config = dict(
    train_examples=72500,
    image_size=24,
    crop_scale_min=1,
    targets=['patches', 'centre pattern'],
    norm_position='pre',
    layers=8,
    pooling='mean',
    label_smoothing=0.1,
    loss='cross_entropy',
    residual_init='none',
    lr=0.0018,
    ema_decay=0.99,
    steps=40000,
    batch_size=64,
    warmup_steps=4000,
)
Rows from block 2, named by matrix and row number. Rows with one number belong to one neuron. Each number is 128 + 24 x the weight over its row's rms, rounded and kept within 0 to 255. All counts start at 0. Numbers have three digits each. After the name is the row's rms in percent of the matrix's.
# fc1: MLP up (model.blocks.2.mlp.fc1.weight, 512x128), inputs 0-127
# fc2: MLP down (model.blocks.2.mlp.fc2.weight, 128x512, transposed), outputs 0-127
fc1.85 147:122121113143137156140087149080133147132134155131156141148114117130106155104096121112125106151098120156100124134138176132075121086122093102164144125118127119130093132110151159122127111129143147141136143130121181109121128107163177131137110109140118106162099173172200128078150118103119157105122120065106152128123123161154094122065127113117116162138122127147145152133167156127108128133118
fc1.86 152:142111160119114154103109117092164149167136153169126143153113125132114142100147103189140086151078135093086106120165158125071127105116096121165119128107142138147122136128158124117159099123154117111113148121119152111146115137126153125121171145149138139158154157112209088108125117131120193135089131138080138124125110126084130137112132085119118119117113141100138140142157151115135131122117
fc1.87 136:113132129126150109144136185120126124097130162116135157123078100148063134127059154098162136152085121171168162144092154165115141141114087142118142109117117106124145137121148132126108144166138125164168103143086170113113140132164122115168124109141124136141129141122162164102118133126115082109145133102130121136122116136169107099068118143084138134133118140154139132092157130135159137133139
fc1.88 022:100150163154110155144140144121135129153059114120127157102109103158127134169108117127112122098099110099104156134111119161126119111057090140119117119164103136122137090104104113150128129136161133140134111126128105080170129120162098141119134117190106117116128110167154118135102164149158085105165129101127118116133102121119177159148111116130107159140124123116170107137101147164141153080132
fc1.89 016:108178127150110160160126163100143084155082151109161138122121128171132150166105097166112146098127140140121128129097103168130116124067120154141097140123090114145069115152129113110138151106114128202156125133164135101167139124124122141109140124160119123141107134138128117136077150119165134129145137083102122133165102121104148154122132157131106140155151108100144116161149123157090147128144
fc1.90 126:099142091114149115161106105087142121139103106120146149174112133132145081115102108140158121138095158158094089134079149155114154141120096160114161127150159133142126148091113127134108094159154112135149106125139146093143093109157167142155138131148101127150103133099160178111160139107125105137170097113140113125122098162095099101085124150094113185131119120151139145144147146145134117172117
fc1.91 022:103146129143103165124158132146144096142118122121126184122120137143130143178101089168101150101096091124129106104122140164133119108064118150162114108124099114132088097118131110127130134113125146191110125110111130097153121107107092163130162116141103122131154143146125122157093157111168132128164119106154120151134106070120175147116118157124116136171147103144107105120146143181101162114110
fc1.92 137:123118186121133126097108128108148137110135173127092115155067096120088116128122131142135109149077132119103130130138168163073143110119108116155155121120141139144141139100135152131140134128174110135139128121147163151153133124190140132129155133127142132141104172117218127089125118150108188107133148123088122116154115143125129149121114110154107150105100164103145153132159151106099122115117
fc1.93 121:123145116145168116103104155118132120136126130110107126141126117116161127148102136157143161096152147144150117081180151146143100143126161109145126152121134152129122109170158154148127097079135145112117145136126135143147129124101151167100151135129150092096089123129117130156139165112087107152165103102109089127183073117126102089130127104165129119121148057112165128147154169160105111096132
fc1.94 014:088147140145098134105130179124141109173107118119140159086084106150131126137116125162096144100088134130123124138114130147135153124069096143161103096123096123132117108109167124151129118117133123148158094130146097124128152124140096160147158178144143105148147106122146084108068143146151173144167094130150158150134113103105130123131082157132105135168113105122111148145142184139124160104126
fc1.95 102:155158107108132165081127132147136132166150117153132137092127140123108142155156159138147109050125100135135119123152150114137077132123153125156088172086107175163156131141173138164137156085123128093137132118132109138127106132122158144109151136102158108104123152129127089113088116150096126159119119145135133098180085120143132113121155102104102135142155103141153129157116131155133121070133
fc2.85 120:129145133129133109128143127140152055116155154143094110126106120124137135127115133121125132143149129132129120163136126144100120134102124132092088138132127154150129121123105108088117138101187111159121123147178212120120133152107104155043148138135121109123136124147116134161113118123105125222137142122096133152171177116113160115134133128155167118134143140113137118137146113120081118121144
fc2.86 132:140115152117148144155116112121137087148155120089154103148125144095144161095138131123119104140188156124129144135153121127092118109119175117104140106131128045105116114138095099142127118119161108184077102104138124127127125096133124108126159133137139163163137110096072123158119122137107124080125129122105144134128158159121133128134091135124181139131152108158150109157118136144108201129143
fc2.87 131:101130103122125109120122136125190109120123173135111095141092142165113169163126122105099130121137117150103160115142102098105091100114111128204107164136118189128090078136119099116133146160115127123133105150064111114141151105130138113122091123120129106103108099138097114092092104117138134181134126120107123113111131152135122149102146130135128118151185125130137116103105118142155134080152
fc2.88 027:087166149145154112117156075098111143144096101109130125151128110172099122119161124117131123138130156110122076176150095116116139120136113119139143139155185129102146123099135119117164089107147146126138162098107078125146133166108136101134132131101148144113135120093126172090165132129117113140130107108130107094082115112131128114128156070095173112145110125140135152203119111145130117103128
fc2.89 020:121162164123085148161123102154113136150144092142132150133130119122120145121111156122160111165144131164116104156074081141150112125164180146139128146129138136110118143107118090115116121143123090122090154094100127178130148145147159129131114088120070133145139114062109150183121098138141096139118089157166110137131150125158118120155148126116144097133144135167125142129146128181170128131140
fc2.90 137:137165118140126140138116120143110163090127165137134125115143154077105126124106127135119148150108131152100113138131139098128125124125102131189090130110123133115137140129109136136125091116104143127140132126111138097160128141153093143149132175129105071190180116150102134070118148128126128121149132091067172141084131111130133110149184122114138127116149112097168135124150069181119132157131
fc2.91 028:154149124126180144111132106123085129121124087146146102142119141102092111105096118129164117136153103132106112142153136128103132153140088107146163147107138138165195115120107098090089145104129185126138172095196123112099106152117123145124107144152145149141138100136126162113127132102115132153155132117103118148081155154145047147126124111139135135143118123154119169146132157108113132137119
fc2.92 133:122135128149120141136139150165160048118095126127115123138145120106132154184131126101116098102145110127100153102136127084091109133114120151170076170120164109121120126111161119089124138147157130154101115101096131130114117123138130099105118124123114089133129113125080140125110133138108133129105111135141141102142159125138120136162167151143171138160185117157127093135137141145184202122124
fc2.93 108:085118113148121132102158125123148140156108152101106080125133172115127147117124156118137091086118112101130087113118118057140120110150102131134146093126134111115127140128135145132136118146099119127103106185142094157145126156082113131127134153109130111091181115138090151131135038126117086112127131152141115145115131140147161111133106165108081124106083120173136121110102147120129157112137
fc2.94 019:135176128111139132098108097149111127178136108077153152150174104110165119133146108127102111131143129141069131127105156134140141092143104125132166129154151121126119119122132119116200116142132128128145153141106051111129145120128145105109137074175099129148107168128126129137117135141120120133151163124152126146119094162147168108184121147148139092125098082124117115112141140107133119121077
fc2.95 098:127099129116146146107127106118121106124148126082092149114113106136089146127163143103121110135086109105132138129109127107117128133145106102140126203133151174112119102156134122160109137088136107134115152128056119139101148132143157137119153143131113130147131133153128136147113052135107166127140111140155110124136138126096170109110196153117116121148099087146150164120102151152148060117136